config.yaml
dataset: "drawn small creatures on textured ground"
train_examples: 203450
norm: "layernorm"
norm_position: "pre"
dropout: 0.1
inner_norm: true
moe_every: 2
learning_rate: 0.0032
lr_schedule: "cosine"
Rows from expert 2 of block 5, named by matrix and row number. Rows with one number belong to one neuron. Each number is 200 + 30 x the weight over its row's rms, rounded and kept within 0 to 999. All counts start at 0. After the name is the row's rms in percent of the matrix's.
# up: expert up (model.blocks.5.mlp.up, 4x128x512), inputs 412-511
# down: expert down (model.blocks.5.mlp.down, 4x512x128, transposed), outputs 412-511
up.20,100,199,199,129,188,200,162,208,186,194,223,253,206,173,136,217,219,188,202,213,187,183,222,194,240,166,133,243,238,166,221,204,155,191,190,218,218,218,213,240,196,225,219,238,171,203,213,192,193,149,149,156,187,181,181,216,188,174,216,185,216,191,166,237,162,178,145,205,198,208,247,172,186,210,191,234,201,208,261,299,249,206,210,163,198,186,214,188,215,184,188,238,164,196,220,251,242,236,244,236,213
down.20,103,194,185,224,239,249,230,276,249,256,186,206,161,200,220,192,179,165,221,171,192,250,227,238,244,161,190,135,219,181,190,185,170,257,194,207,221,179,200,187,210,171,193,175,181,176,160,222,206,235,232,233,213,222,231,219,217,256,193,222,201,211,228,203,208,234,238,180,185,202,131,215,236,195,220,190,233,174,192,199,195,210,162,220,225,132,191,239,191,200,265,157,189,221,185,148,193,222,189,212,231
up.21,135,199,248,236,222,177,250,256,126,214,196,211,146,193,152,238,185,275,213,232,184,198,229,206,221,220,164,207,214,197,238,255,189,212,204,169,204,212,241,201,227,189,169,201,194,253,179,200,210,218,198,239,214,146,193,184,184,204,188,202,177,238,216,192,256,201,214,192,166,165,194,246,171,240,169,231,200,222,158,216,196,234,207,146,188,164,170,206,158,170,198,226,148,151,138,164,207,242,225,163,215
down.21,134,206,172,151,207,174,200,237,187,168,150,187,226,241,191,213,224,232,136,165,208,186,176,218,222,265,178,199,156,183,192,150,215,162,202,227,213,207,266,243,218,178,223,224,186,192,234,194,235,186,153,164,205,140,207,206,218,104,165,255,296,204,201,184,193,212,193,211,239,223,212,212,177,166,188,184,110,222,178,215,201,155,224,164,186,200,219,220,206,173,238,189,153,193,189,204,186,235,217,195,235
up.22,057,146,258,191,282,161,188,174,184,241,220,211,231,269,242,192,180,192,249,227,162,237,173,112,177,171,194,214,171,137,126,191,200,245,220,205,192,195,211,219,133,186,177,173,173,221,208,145,198,258,210,175,202,178,204,177,220,214,210,236,247,235,191,188,196,185,155,217,160,195,198,190,215,151,192,193,171,209,222,200,149,148,146,188,215,257,241,151,213,209,247,163,191,202,208,164,224,185,243,211,181
down.22,069,234,163,181,246,149,200,175,231,231,185,175,156,273,225,259,229,236,144,204,204,185,188,171,188,197,237,190,215,155,166,189,181,215,182,247,216,125,240,228,221,241,183,198,216,203,234,202,252,191,245,210,244,225,156,186,199,240,195,238,264,216,181,214,236,202,209,219,216,190,188,151,195,220,217,176,218,247,231,227,248,134,230,278,211,175,191,236,234,151,213,188,207,218,209,167,212,179,175,157,138
up.23,062,224,196,239,156,135,169,181,174,240,220,210,173,226,197,203,187,186,201,254,201,235,192,179,192,101,197,226,184,197,185,198,228,217,218,216,190,208,152,197,256,131,190,202,186,232,211,214,185,200,182,183,163,240,194,191,208,240,189,208,184,205,229,169,210,199,191,215,171,257,240,172,167,196,226,225,245,217,168,232,218,216,159,219,237,196,205,222,199,210,212,256,186,232,217,170,199,212,264,177,201
down.23,069,235,215,167,219,211,172,228,214,153,205,206,201,216,215,229,218,241,212,191,192,172,194,158,221,180,173,198,179,205,196,189,222,166,151,182,237,163,214,218,137,232,141,196,218,175,199,179,212,277,191,251,163,168,251,192,172,199,197,195,199,191,192,183,228,223,198,156,180,214,215,163,245,216,235,181,211,205,225,214,173,203,220,200,174,171,160,206,190,254,197,121,175,235,209,158,205,153,265,218,211
up.24,092,227,191,180,210,196,167,242,222,244,243,227,184,238,214,233,238,307,158,216,211,139,268,196,230,251,218,198,202,158,209,210,175,193,229,199,258,192,211,172,208,241,163,163,164,199,228,247,202,216,216,213,174,172,215,161,223,239,181,203,196,216,203,200,211,152,219,212,220,178,169,197,187,177,227,133,159,144,209,201,242,129,257,229,166,244,181,196,208,146,195,205,218,157,203,252,190,252,238,228,203
down.24,089,206,235,210,215,240,207,229,211,184,164,203,145,237,173,144,259,119,169,155,211,191,277,179,191,185,170,195,243,217,175,143,231,221,214,232,129,266,203,224,215,196,187,188,166,213,171,194,150,221,194,171,133,214,185,179,188,269,217,198,185,189,203,242,222,194,227,200,208,206,221,203,219,155,223,176,247,206,182,221,193,240,166,210,220,182,236,208,169,225,206,244,185,142,196,170,196,184,187,194,191
up.25,084,211,184,219,204,160,178,261,215,191,204,249,208,196,185,204,186,153,208,227,241,229,174,132,224,159,147,201,220,152,221,252,194,185,201,236,213,210,222,180,135,192,200,231,180,134,196,152,284,185,195,193,236,212,197,163,189,201,210,177,182,181,212,225,192,195,173,236,199,183,246,215,196,181,190,137,163,256,204,274,221,163,171,212,244,220,207,227,154,179,202,184,151,213,230,235,159,184,184,214,231
down.25,090,201,192,226,159,248,234,213,213,207,171,180,224,138,196,194,258,190,203,189,250,224,251,248,144,185,187,211,230,208,213,217,258,240,228,247,260,202,188,199,216,232,226,202,194,218,224,235,225,218,216,232,182,214,215,209,185,178,209,201,170,211,153,198,183,173,222,184,167,195,156,232,217,190,184,229,202,214,210,201,204,262,230,199,242,168,238,196,232,181,302,224,232,161,171,207,221,165,230,195,155
up.26,065,209,160,203,215,245,194,196,198,161,186,203,186,232,216,181,201,198,195,200,207,239,178,155,208,168,197,142,280,198,253,168,270,211,200,274,204,201,131,211,209,236,178,178,146,215,139,270,213,204,229,233,166,214,199,211,182,228,205,233,174,203,189,196,187,203,177,196,194,251,143,229,177,185,185,192,215,180,211,172,213,197,229,201,246,165,237,234,222,237,195,221,193,180,241,221,201,193,225,213,240
down.26,078,224,196,191,190,199,174,191,205,219,247,167,181,215,231,195,157,222,242,177,169,164,186,235,256,164,240,181,210,214,158,225,184,225,173,235,196,235,118,191,218,179,249,191,253,226,180,225,186,195,230,168,181,267,230,191,171,234,203,178,140,165,212,182,218,165,193,198,162,201,184,202,188,200,228,242,213,208,246,203,227,240,193,227,235,235,161,217,156,241,240,166,241,212,246,198,184,188,203,141,195
up.27,072,203,176,204,134,177,216,235,197,214,222,159,144,194,157,226,263,205,165,211,172,133,214,237,219,246,218,200,164,177,193,203,197,204,186,194,166,256,186,263,205,239,172,181,231,192,215,195,186,227,212,242,232,186,254,152,175,204,253,126,226,214,151,194,225,178,174,235,159,214,216,170,167,216,163,225,177,237,151,171,206,210,188,166,159,243,187,250,210,210,184,233,252,211,150,181,223,161,194,247,185
down.27,081,182,191,271,196,198,189,219,218,211,190,178,199,138,222,223,222,214,155,177,186,192,222,240,204,238,267,180,209,194,234,187,212,214,241,178,201,228,185,179,200,146,239,181,231,184,219,231,185,191,186,229,169,186,189,255,216,167,200,202,248,162,198,226,212,201,295,221,183,247,187,234,168,190,203,213,188,203,199,199,144,180,179,164,205,195,161,214,217,234,271,205,214,200,160,245,167,196,194,136,225
up.28,074,224,169,256,168,205,191,180,194,196,189,262,180,184,223,164,139,220,228,215,205,229,220,266,159,196,149,165,146,174,175,237,161,219,237,202,177,239,238,185,169,214,159,216,196,171,210,206,181,224,213,144,212,210,181,204,180,259,182,191,190,206,180,215,262,232,196,180,191,205,157,247,245,203,206,197,148,244,158,206,213,238,171,240,213,180,173,236,198,138,221,205,268,196,118,209,184,205,208,215,206
down.28,077,216,195,237,196,208,217,238,254,203,211,211,182,280,269,208,176,203,241,174,210,178,175,184,184,187,183,144,207,138,195,195,224,163,189,208,169,182,196,225,190,177,226,183,222,129,180,158,131,221,159,162,164,230,203,161,184,195,221,232,178,182,258,208,199,208,197,225,192,183,192,207,201,214,200,234,220,198,218,148,193,187,213,211,176,189,231,178,202,208,237,305,210,199,204,188,183,214,209,189,138
up.29,111,208,174,157,154,240,270,247,198,162,224,188,189,206,203,196,207,148,189,291,148,159,233,154,184,170,208,197,183,183,183,175,199,205,169,165,213,194,182,224,261,242,209,217,179,185,194,200,231,220,237,217,243,241,161,183,164,173,136,179,186,194,183,228,202,179,212,144,175,235,161,229,186,175,198,222,191,223,195,160,251,261,263,145,204,164,189,230,158,230,157,201,168,138,128,156,200,229,190,240,177
down.29,110,213,268,184,195,189,192,191,226,215,175,186,233,231,203,174,171,195,208,127,195,187,166,183,201,175,216,231,190,188,214,235,199,251,256,159,122,153,167,201,221,200,184,231,235,222,175,167,158,213,173,200,223,255,269,202,228,237,241,201,194,176,214,202,208,221,202,236,154,231,171,204,212,258,224,186,208,201,206,220,192,228,197,195,218,211,203,165,139,222,226,143,221,170,246,130,201,217,198,142,204
up.30,172,189,251,183,200,168,178,246,148,229,185,213,162,183,180,217,176,233,222,230,203,216,251,196,204,227,107,189,157,172,220,234,193,209,181,203,215,220,186,268,214,190,183,210,176,244,233,176,186,234,196,221,206,102,250,183,193,259,222,255,214,198,188,224,253,164,154,223,161,184,199,234,207,215,208,218,192,193,144,213,202,202,203,161,206,182,226,185,177,187,183,188,181,184,177,213,222,202,231,199,281
down.30,157,177,185,210,200,211,217,173,163,198,193,219,245,208,186,224,210,250,197,237,220,194,213,209,212,266,176,207,185,196,192,212,168,153,236,246,216,194,246,192,199,192,183,256,220,206,232,208,204,152,171,225,212,175,194,213,204,143,204,199,249,183,147,211,193,164,157,205,225,222,260,243,200,200,175,184,201,184,192,189,166,139,218,170,170,158,221,199,224,196,178,210,143,242,187,237,219,239,196,162,209
up.31,101,240,204,211,177,201,243,180,187,198,236,199,183,258,225,198,236,216,156,234,205,200,223,191,164,232,247,187,174,173,218,204,208,149,204,175,197,183,147,143,244,180,196,229,198,206,184,237,158,185,181,178,188,236,174,200,227,217,212,192,199,240,187,185,217,206,175,150,180,196,180,216,180,251,180,176,200,233,186,148,176,160,189,167,259,226,203,237,202,151,199,154,160,212,200,192,226,166,251,195,146
down.31,102,202,240,183,170,170,135,194,213,224,213,226,209,135,158,180,248,214,196,197,212,223,163,240,224,185,232,221,215,254,212,236,195,231,291,216,197,205,156,150,215,217,278,164,237,221,177,168,197,226,237,217,171,192,234,167,204,211,196,155,208,161,204,239,173,193,194,209,195,211,207,218,251,216,218,181,210,315,248,166,201,203,181,216,182,189,186,161,188,216,212,192,240,215,197,242,213,173,165,258,143
up.32,076,197,197,230,238,237,263,182,207,218,208,175,206,181,217,220,188,222,213,226,136,203,182,195,234,185,198,191,150,224,224,145,208,177,176,219,199,207,185,170,274,205,152,183,226,167,162,220,220,231,190,184,187,179,229,185,145,208,229,188,150,196,236,206,140,220,157,200,226,239,226,201,245,191,222,179,152,142,225,231,147,300,173,177,187,212,171,200,170,207,219,163,179,205,176,196,167,199,172,155,188
down.32,080,227,184,173,237,137,203,167,180,212,230,196,195,187,190,156,229,134,215,201,213,207,123,189,189,251,179,187,221,149,201,232,170,237,203,189,201,215,172,204,208,181,197,232,197,192,150,151,210,209,206,122,145,154,223,172,191,186,225,180,182,199,167,211,160,212,191,220,157,215,160,195,199,261,161,184,240,225,185,143,204,223,221,180,200,204,187,216,178,189,215,196,227,189,174,169,212,160,191,172,231
up.33,151,172,182,251,212,196,216,195,212,183,262,181,224,141,185,225,181,243,202,211,197,173,220,214,241,169,156,212,224,198,190,224,176,150,232,198,191,215,197,142,197,206,230,240,197,196,171,196,215,238,215,201,189,209,158,205,188,152,191,159,217,180,132,190,180,170,212,201,223,233,241,237,203,209,176,179,228,233,219,251,240,233,233,174,174,150,142,198,206,197,171,206,173,174,245,209,231,211,216,197,192
down.33,155,198,224,160,199,196,194,248,230,199,185,211,174,172,185,195,200,133,194,155,200,254,192,178,210,203,191,178,170,245,228,222,194,223,213,137,197,185,180,190,198,180,184,155,219,240,189,179,176,184,218,214,197,194,276,215,216,217,191,222,225,180,226,194,177,210,202,171,172,94,96,178,207,184,202,232,148,233,164,182,205,175,196,240,276,238,148,203,187,185,245,169,187,154,211,224,165,189,260,237,215
up.34,052,253,184,170,219,165,182,196,174,193,185,173,163,177,243,185,202,209,200,191,160,252,219,217,185,192,169,175,170,222,156,215,208,185,191,202,172,241,188,190,218,233,204,225,186,143,227,164,201,259,193,170,168,214,161,218,212,176,247,207,172,235,252,216,182,219,296,180,216,239,204,200,183,227,244,260,164,244,218,185,251,185,201,220,237,172,171,203,144,130,231,152,255,147,199,191,185,203,185,170,231
down.34,065,202,272,268,187,200,211,220,206,161,199,213,167,227,187,186,184,229,193,188,197,185,191,241,192,186,212,217,195,202,215,215,180,180,151,166,234,230,126,170,255,243,178,229,235,236,170,123,176,156,228,188,177,207,225,188,253,157,217,217,192,180,204,202,164,231,186,205,180,218,181,214,229,201,217,160,255,215,201,191,237,211,209,202,200,173,160,215,188,239,246,181,244,171,198,217,208,138,191,205,183
up.35,088,209,174,248,166,213,216,203,176,221,190,216,205,190,212,202,260,175,208,186,175,202,154,214,160,223,200,223,176,188,202,171,210,194,212,183,200,176,208,215,233,206,169,163,170,175,236,181,240,243,225,230,214,204,200,226,241,268,231,131,160,205,184,245,215,244,190,157,174,202,195,188,231,220,181,209,246,231,174,188,211,159,182,219,244,201,196,174,207,219,200,228,176,234,208,196,224,203,154,201,195
down.35,084,210,212,216,186,182,237,192,289,154,186,225,152,196,198,102,193,143,174,217,153,207,215,166,216,205,269,232,179,209,158,204,171,197,179,266,155,173,213,196,165,236,168,202,164,135,193,245,201,173,189,237,164,208,207,185,191,156,246,195,202,155,200,241,184,195,223,170,225,176,256,210,185,137,268,207,216,187,229,229,207,275,137,184,189,214,234,155,207,202,232,138,217,212,214,163,223,189,158,152,177
up.36,084,230,159,183,244,209,147,209,208,217,193,215,186,228,212,219,172,169,179,167,274,187,176,237,185,196,181,145,121,164,184,198,179,208,192,211,219,168,251,187,193,163,167,209,183,228,197,229,231,191,182,151,237,201,234,198,217,167,151,224,263,227,174,222,217,170,207,196,276,204,166,207,211,141,188,190,99,190,204,190,189,149,155,208,234,202,177,231,215,168,150,249,255,167,199,249,229,245,201,206,205
down.36,088,184,154,239,185,229,242,179,248,188,188,205,232,219,221,214,184,196,204,193,271,213,226,216,185,172,224,178,233,210,198,199,228,193,252,200,219,200,231,201,187,215,184,135,160,203,183,239,198,174,243,254,194,256,183,198,203,267,137,205,169,132,242,224,229,199,222,207,237,167,206,165,251,195,224,233,202,214,209,160,188,134,211,221,260,224,224,201,170,225,181,193,225,145,177,176,248,208,185,281,154
up.37,108,220,211,251,229,187,187,267,209,221,206,188,170,240,175,189,167,171,207,171,205,211,171,260,207,180,237,109,230,190,201,234,170,189,241,191,210,221,237,186,174,202,178,190,243,236,166,248,175,175,211,178,188,197,202,195,204,187,238,204,185,187,218,189,253,188,186,239,192,216,180,196,210,199,231,242,186,195,200,175,148,156,193,231,220,265,198,194,179,154,164,193,193,189,176,183,170,218,160,175,200
down.37,109,193,197,202,224,205,203,188,196,213,159,216,184,223,193,187,211,130,232,189,188,177,146,198,236,214,208,237,165,167,223,213,152,251,170,213,196,183,223,220,190,209,215,198,194,130,193,225,199,216,164,185,186,195,216,190,292,249,161,213,167,202,212,196,209,219,186,227,209,179,176,184,165,238,206,189,104,219,196,181,181,210,169,163,217,175,137,215,224,275,197,211,193,209,234,203,180,220,165,178,181
up.38,124,198,185,160,189,200,215,200,183,215,217,175,223,189,209,174,175,189,215,193,208,151,162,185,196,181,188,155,170,216,218,166,187,198,166,206,227,220,201,170,180,152,231,244,210,152,196,213,186,202,217,148,211,185,197,187,181,215,191,188,191,146,210,191,252,184,185,222,258,116,214,241,266,254,187,243,195,210,205,171,163,214,211,167,184,224,220,198,227,162,209,265,239,196,194,219,228,236,190,207,172
down.38,123,219,192,189,277,195,198,232,150,178,216,165,156,191,258,178,240,127,223,183,204,212,194,188,188,288,183,225,189,179,231,199,239,228,196,173,219,210,186,224,168,207,219,218,171,217,130,221,248,237,182,203,226,178,212,136,151,144,190,204,220,166,239,187,193,227,201,170,179,216,165,163,150,195,192,229,211,213,162,183,256,241,187,216,149,251,235,244,195,161,221,210,183,280,175,178,219,170,194,161,182
up.39,089,206,223,207,176,221,162,184,207,182,208,172,230,168,191,199,218,263,180,229,214,185,221,175,277,186,193,237,210,232,149,168,192,186,213,190,200,230,197,162,198,274,203,231,248,173,179,180,156,159,226,245,187,239,189,239,185,196,239,200,268,171,118,261,168,188,236,194,228,270,230,191,196,185,210,212,200,221,242,230,203,213,212,193,180,137,168,184,180,206,193,177,172,191,229,221,226,256,236,184,204
down.39,096,226,220,164,230,205,210,217,223,198,187,182,194,198,191,192,198,159,209,148,203,227,193,198,202,135,191,133,194,224,213,217,208,263,176,149,234,183,176,179,234,183,173,214,189,166,146,184,198,238,244,172,228,211,208,178,161,227,234,171,203,183,186,206,223,260,205,216,145,147,163,199,184,182,235,165,145,210,189,245,205,196,149,255,263,167,171,189,197,203,174,166,216,172,159,234,185,214,206,236,185
up.40,105,179,235,171,211,257,229,205,201,189,205,231,217,180,193,200,171,230,212,183,202,143,241,185,197,201,174,156,132,197,187,194,198,210,172,208,233,208,235,139,286,237,199,217,220,183,255,251,239,166,254,221,206,211,207,190,226,171,193,254,218,205,140,187,226,188,166,165,141,163,193,225,225,181,228,191,210,155,179,177,157,165,226,171,232,196,210,187,166,136,232,203,168,169,202,161,209,245,202,200,224
down.40,097,206,187,148,168,178,128,191,175,174,203,178,233,159,297,229,209,198,197,209,242,221,192,179,215,209,184,227,176,153,219,201,229,218,235,230,161,188,214,215,149,187,216,220,196,108,198,173,190,226,183,162,234,219,178,175,158,170,154,156,228,217,235,195,187,208,242,218,202,221,175,195,182,214,174,246,197,205,239,214,228,180,210,156,229,213,172,258,240,191,178,232,162,178,218,205,249,196,208,198,163
up.41,089,222,162,237,223,169,195,246,209,225,197,200,181,219,204,208,203,217,262,150,191,161,142,204,179,140,175,175,188,163,233,235,194,211,174,207,252,270,194,160,187,183,157,154,244,200,196,247,187,194,247,206,159,174,207,241,187,203,209,205,180,159,271,219,213,242,153,228,220,233,133,143,215,200,237,151,213,190,208,195,159,167,226,231,246,230,171,241,207,213,209,209,191,187,184,221,237,194,181,231,229
down.41,094,224,181,213,198,190,161,204,187,183,159,191,161,134,193,247,245,231,236,178,230,263,156,165,210,197,231,226,225,214,265,192,195,192,201,181,206,151,226,230,208,180,200,257,217,224,169,236,204,235,198,205,221,182,219,195,222,219,205,190,183,206,239,202,219,231,232,255,195,202,170,225,226,235,171,230,173,237,214,189,210,191,231,173,149,196,159,179,170,213,210,174,184,263,196,222,187,216,212,178,161
up.42,112,167,178,233,201,219,174,273,208,167,238,180,130,210,268,230,228,216,165,180,126,160,188,201,177,186,174,129,220,178,228,184,214,172,196,143,182,238,143,162,232,214,193,133,175,247,198,230,176,216,204,176,229,201,204,215,207,225,187,235,160,180,218,209,243,221,257,183,207,254,137,217,231,164,186,188,165,236,156,175,179,260,171,226,212,164,154,218,201,199,214,245,199,184,199,188,194,254,237,234,178
down.42,101,248,145,179,206,188,161,265,219,205,228,181,210,158,183,150,211,152,205,168,224,216,180,249,159,189,214,145,244,191,156,259,189,160,224,244,213,214,191,197,202,207,171,205,190,191,203,222,232,197,182,220,215,226,229,225,187,224,176,196,206,141,236,227,208,180,192,263,165,193,176,205,208,207,268,161,305,258,204,227,249,192,206,250,243,217,127,141,175,236,228,236,245,179,176,187,233,207,182,202,151
up.43,119,231,198,167,206,193,223,269,214,216,146,185,235,120,147,255,170,191,214,201,174,179,233,202,192,217,199,161,166,243,212,185,177,204,230,190,211,216,235,222,214,225,203,232,194,160,225,178,203,205,207,215,176,142,179,215,200,192,204,190,245,202,166,199,220,177,172,235,131,176,229,214,172,217,193,225,146,181,179,206,199,201,212,185,183,248,185,206,222,181,208,151,148,159,168,237,239,222,201,187,246
down.43,113,217,142,176,210,211,215,203,166,207,184,211,237,241,185,199,164,199,223,232,183,187,220,208,207,189,150,203,191,211,135,217,240,163,205,261,258,229,260,203,185,201,225,218,176,232,219,174,265,139,236,222,215,166,181,148,194,201,201,233,196,170,160,186,241,168,186,174,174,187,226,213,209,170,175,170,226,232,200,176,192,188,189,197,196,235,255,194,194,189,223,255,160,211,240,180,191,234,189,196,236
up.44,111,219,171,182,216,173,176,225,208,222,170,216,228,225,205,195,200,191,217,161,216,197,204,185,191,238,174,209,183,200,164,202,201,190,174,158,150,159,209,139,229,173,203,209,182,180,220,163,216,179,153,165,179,182,193,235,205,147,219,223,168,244,269,183,245,167,209,155,187,149,203,260,175,261,224,237,175,264,185,218,177,183,219,229,231,226,199,193,233,158,184,174,198,202,227,247,204,232,223,221,169
down.44,109,208,236,237,212,216,241,199,160,158,213,235,198,173,166,189,165,181,197,166,192,199,188,230,256,172,185,132,230,218,180,170,196,163,183,211,265,183,188,173,222,184,180,255,191,202,163,207,224,232,204,188,190,237,189,199,184,217,246,268,107,234,190,226,200,232,182,175,180,225,215,212,203,187,162,178,198,203,254,146,211,266,169,230,179,247,257,211,240,208,253,240,176,228,187,194,235,124,186,199,179
up.45,091,208,186,294,191,155,189,252,198,257,162,243,155,228,252,152,155,175,212,188,197,265,189,191,150,158,217,201,181,190,171,188,243,222,230,197,164,221,224,197,225,160,215,171,201,173,190,208,177,187,195,201,214,199,159,219,183,234,227,194,155,180,187,227,185,202,207,172,167,190,200,222,198,220,248,201,166,182,215,215,183,213,143,234,234,203,219,243,164,190,162,290,275,173,169,205,177,220,203,201,174
down.45,101,197,251,246,224,188,160,187,210,214,227,178,238,153,200,193,195,141,195,189,179,173,168,204,172,162,177,139,232,217,195,202,215,232,216,190,200,158,130,185,187,216,190,191,242,184,206,250,146,237,194,245,177,227,234,171,199,215,218,175,187,192,213,206,190,205,173,206,186,218,162,203,251,235,209,226,242,258,223,210,188,209,220,186,215,206,152,202,217,223,217,145,217,165,177,165,196,174,192,180,178
up.46,158,181,208,194,211,217,218,243,191,178,161,186,226,213,146,213,184,264,187,207,225,253,191,218,208,228,130,195,118,202,198,226,197,168,213,176,215,245,228,216,203,237,211,237,253,196,243,191,199,182,203,232,193,162,202,199,202,135,153,198,228,190,206,187,188,178,197,193,198,158,215,216,216,226,208,234,210,157,156,223,208,169,194,179,230,216,261,176,227,159,157,140,187,207,145,256,218,222,181,237,194
down.46,142,230,186,247,212,188,208,206,203,209,177,208,248,164,172,200,227,197,202,232,194,139,249,220,245,180,197,195,237,235,185,211,206,153,202,219,268,243,221,190,149,172,220,181,177,219,205,191,188,175,184,182,223,204,183,185,227,180,203,190,238,173,163,208,233,205,204,174,189,217,226,239,235,190,145,177,209,267,257,217,223,180,183,176,180,142,198,191,212,175,193,274,181,214,252,215,239,180,236,172,227
up.47,105,167,156,236,146,202,181,154,202,224,213,188,175,209,188,195,186,201,198,214,230,218,261,185,206,196,221,196,191,182,207,195,202,204,204,216,183,215,157,177,274,232,209,236,222,159,166,180,193,226,244,133,186,294,179,164,194,209,201,193,195,172,173,264,151,245,170,209,205,222,204,214,232,251,245,209,192,170,240,226,184,261,209,211,211,183,208,167,215,190,191,192,132,171,213,203,249,193,195,240,193
down.47,097,169,189,178,171,210,187,234,183,182,174,204,194,194,200,224,190,205,244,136,249,206,144,220,200,145,182,201,152,195,242,227,221,212,206,166,169,170,211,191,207,183,155,205,215,191,223,211,156,179,209,144,221,193,238,125,200,220,178,169,205,165,179,159,141,192,204,207,187,206,177,215,170,209,196,187,122,221,184,189,234,180,209,234,247,199,157,226,165,196,248,195,254,178,186,191,169,135,265,218,218
up.48,100,228,221,220,194,197,182,228,221,197,215,192,198,187,153,172,166,125,187,206,202,212,173,222,220,235,144,205,240,235,149,161,189,211,203,245,229,258,186,215,209,132,185,187,184,224,222,206,214,171,201,238,162,205,248,221,189,201,182,210,192,178,171,259,195,159,166,253,192,188,212,221,251,208,198,185,183,212,135,171,184,209,209,205,229,235,168,156,250,197,231,186,162,235,243,207,223,226,199,193,275
down.48,097,198,121,196,192,230,179,200,219,248,244,166,215,177,285,170,212,215,200,171,205,178,184,230,188,203,132,179,282,157,161,198,164,185,226,203,166,172,175,173,199,230,271,255,237,185,197,209,251,202,212,232,188,193,147,151,209,203,214,146,166,179,212,245,168,227,218,170,189,205,166,191,199,235,190,211,249,187,247,195,181,166,173,253,188,227,159,245,169,188,194,209,185,235,238,167,201,208,203,210,178
up.49,052,200,161,247,182,209,165,163,159,195,167,200,155,175,192,198,177,216,178,210,157,205,189,151,150,190,169,210,228,254,211,243,171,150,254,171,196,200,184,194,195,184,200,244,205,223,221,244,253,174,170,209,216,215,204,226,189,218,193,138,197,182,214,185,218,199,200,168,157,220,214,175,216,226,224,220,222,215,199,160,176,208,193,219,198,249,209,182,193,211,231,180,221,213,189,223,180,258,215,245,226
down.49,063,208,218,174,193,231,186,211,187,174,204,180,232,224,233,214,228,214,236,229,239,202,224,191,183,158,176,210,180,193,226,233,216,211,178,201,164,242,179,187,238,169,197,176,177,173,184,178,210,175,205,173,165,127,155,193,133,209,222,251,209,176,212,237,228,195,178,222,213,204,240,246,219,226,200,142,191,190,229,200,175,197,233,219,225,200,256,186,167,188,236,203,169,198,213,186,185,183,199,175,242
up.50,140,221,178,178,170,226,192,263,226,186,228,200,189,234,206,211,252,171,205,172,190,194,167,228,197,186,158,158,225,200,180,181,190,187,197,195,204,218,204,240,214,178,163,160,163,231,199,222,205,161,178,250,190,168,172,231,217,227,226,180,204,209,210,176,175,180,210,209,190,218,190,191,226,211,220,133,179,258,235,234,185,177,156,247,238,201,194,182,160,166,189,141,177,195,230,223,192,204,193,208,211
down.50,129,191,158,176,164,202,204,242,262,226,207,262,176,172,168,203,185,148,162,173,225,159,206,201,240,180,156,168,243,243,201,172,240,227,252,176,213,188,195,187,285,219,187,177,166,240,186,196,148,203,171,221,187,211,191,195,179,230,200,219,180,185,218,222,196,196,266,146,155,197,205,204,220,179,189,212,172,221,159,198,209,233,218,222,192,236,165,200,216,175,167,236,197,169,205,191,196,181,229,244,155
up.51,047,212,166,212,204,193,254,227,254,154,196,216,197,190,198,193,185,210,190,186,227,185,225,129,251,198,200,227,223,219,152,215,153,190,189,213,215,181,212,189,169,187,185,220,227,207,178,185,206,210,185,208,188,171,220,176,159,216,232,189,191,171,194,210,199,154,204,166,200,240,172,209,171,179,212,269,179,238,187,209,152,254,199,224,211,242,188,194,169,149,183,169,173,142,210,165,219,203,219,176,212
down.51,063,201,195,220,253,113,197,191,160,169,219,236,225,227,249,204,238,242,233,184,205,228,152,206,207,194,193,167,143,236,219,225,198,221,178,161,225,215,266,197,185,221,213,175,239,212,207,216,162,190,215,165,168,217,234,203,244,173,165,162,194,226,218,215,241,249,161,197,222,127,169,169,171,160,168,177,212,148,243,201,219,192,203,183,198,166,266,143,215,201,196,187,229,238,163,212,237,226,156,202,222
up.52,078,171,204,196,167,211,144,218,180,188,209,192,180,184,213,211,213,136,247,140,238,217,152,242,201,183,139,222,246,163,244,273,249,210,234,145,184,224,173,244,228,214,201,201,180,151,223,211,218,182,174,230,198,257,245,241,204,176,136,247,183,194,206,205,220,200,191,238,195,182,173,189,267,249,150,233,221,155,160,218,203,179,245,211,140,210,186,273,206,201,207,192,221,209,170,178,162,164,232,213,208
down.52,090,207,234,195,121,136,200,188,213,198,205,153,202,174,219,213,182,184,214,199,255,217,167,172,181,155,216,211,192,200,152,237,159,169,182,196,174,198,137,158,189,179,213,199,257,159,159,197,190,219,242,220,220,204,221,272,174,203,213,145,223,196,162,197,199,255,213,223,198,214,227,158,199,196,231,186,249,257,216,239,233,241,199,189,202,220,178,188,143,248,245,183,231,210,248,195,202,186,169,155,166
up.53,069,198,157,201,185,201,222,170,268,209,192,264,199,237,234,236,212,214,249,135,243,210,126,193,177,244,230,151,161,227,173,186,201,210,193,147,201,204,246,235,176,162,201,188,195,195,203,223,297,149,214,205,191,146,185,156,231,227,216,221,208,206,195,221,246,194,175,234,196,150,146,216,189,156,196,224,182,193,276,156,195,203,172,241,201,181,197,218,250,204,186,203,208,179,210,211,249,258,245,167,193
down.53,076,209,197,195,210,261,201,174,198,249,186,200,193,266,184,209,171,143,163,200,175,218,205,222,205,237,178,201,261,219,180,176,218,242,212,204,203,171,241,222,268,235,195,174,201,205,173,251,252,198,118,256,198,209,186,169,184,246,198,249,182,174,221,189,209,177,214,224,231,189,211,195,187,223,236,215,195,169,217,195,161,217,204,202,208,268,162,167,207,174,179,221,185,196,172,185,200,203,223,203,161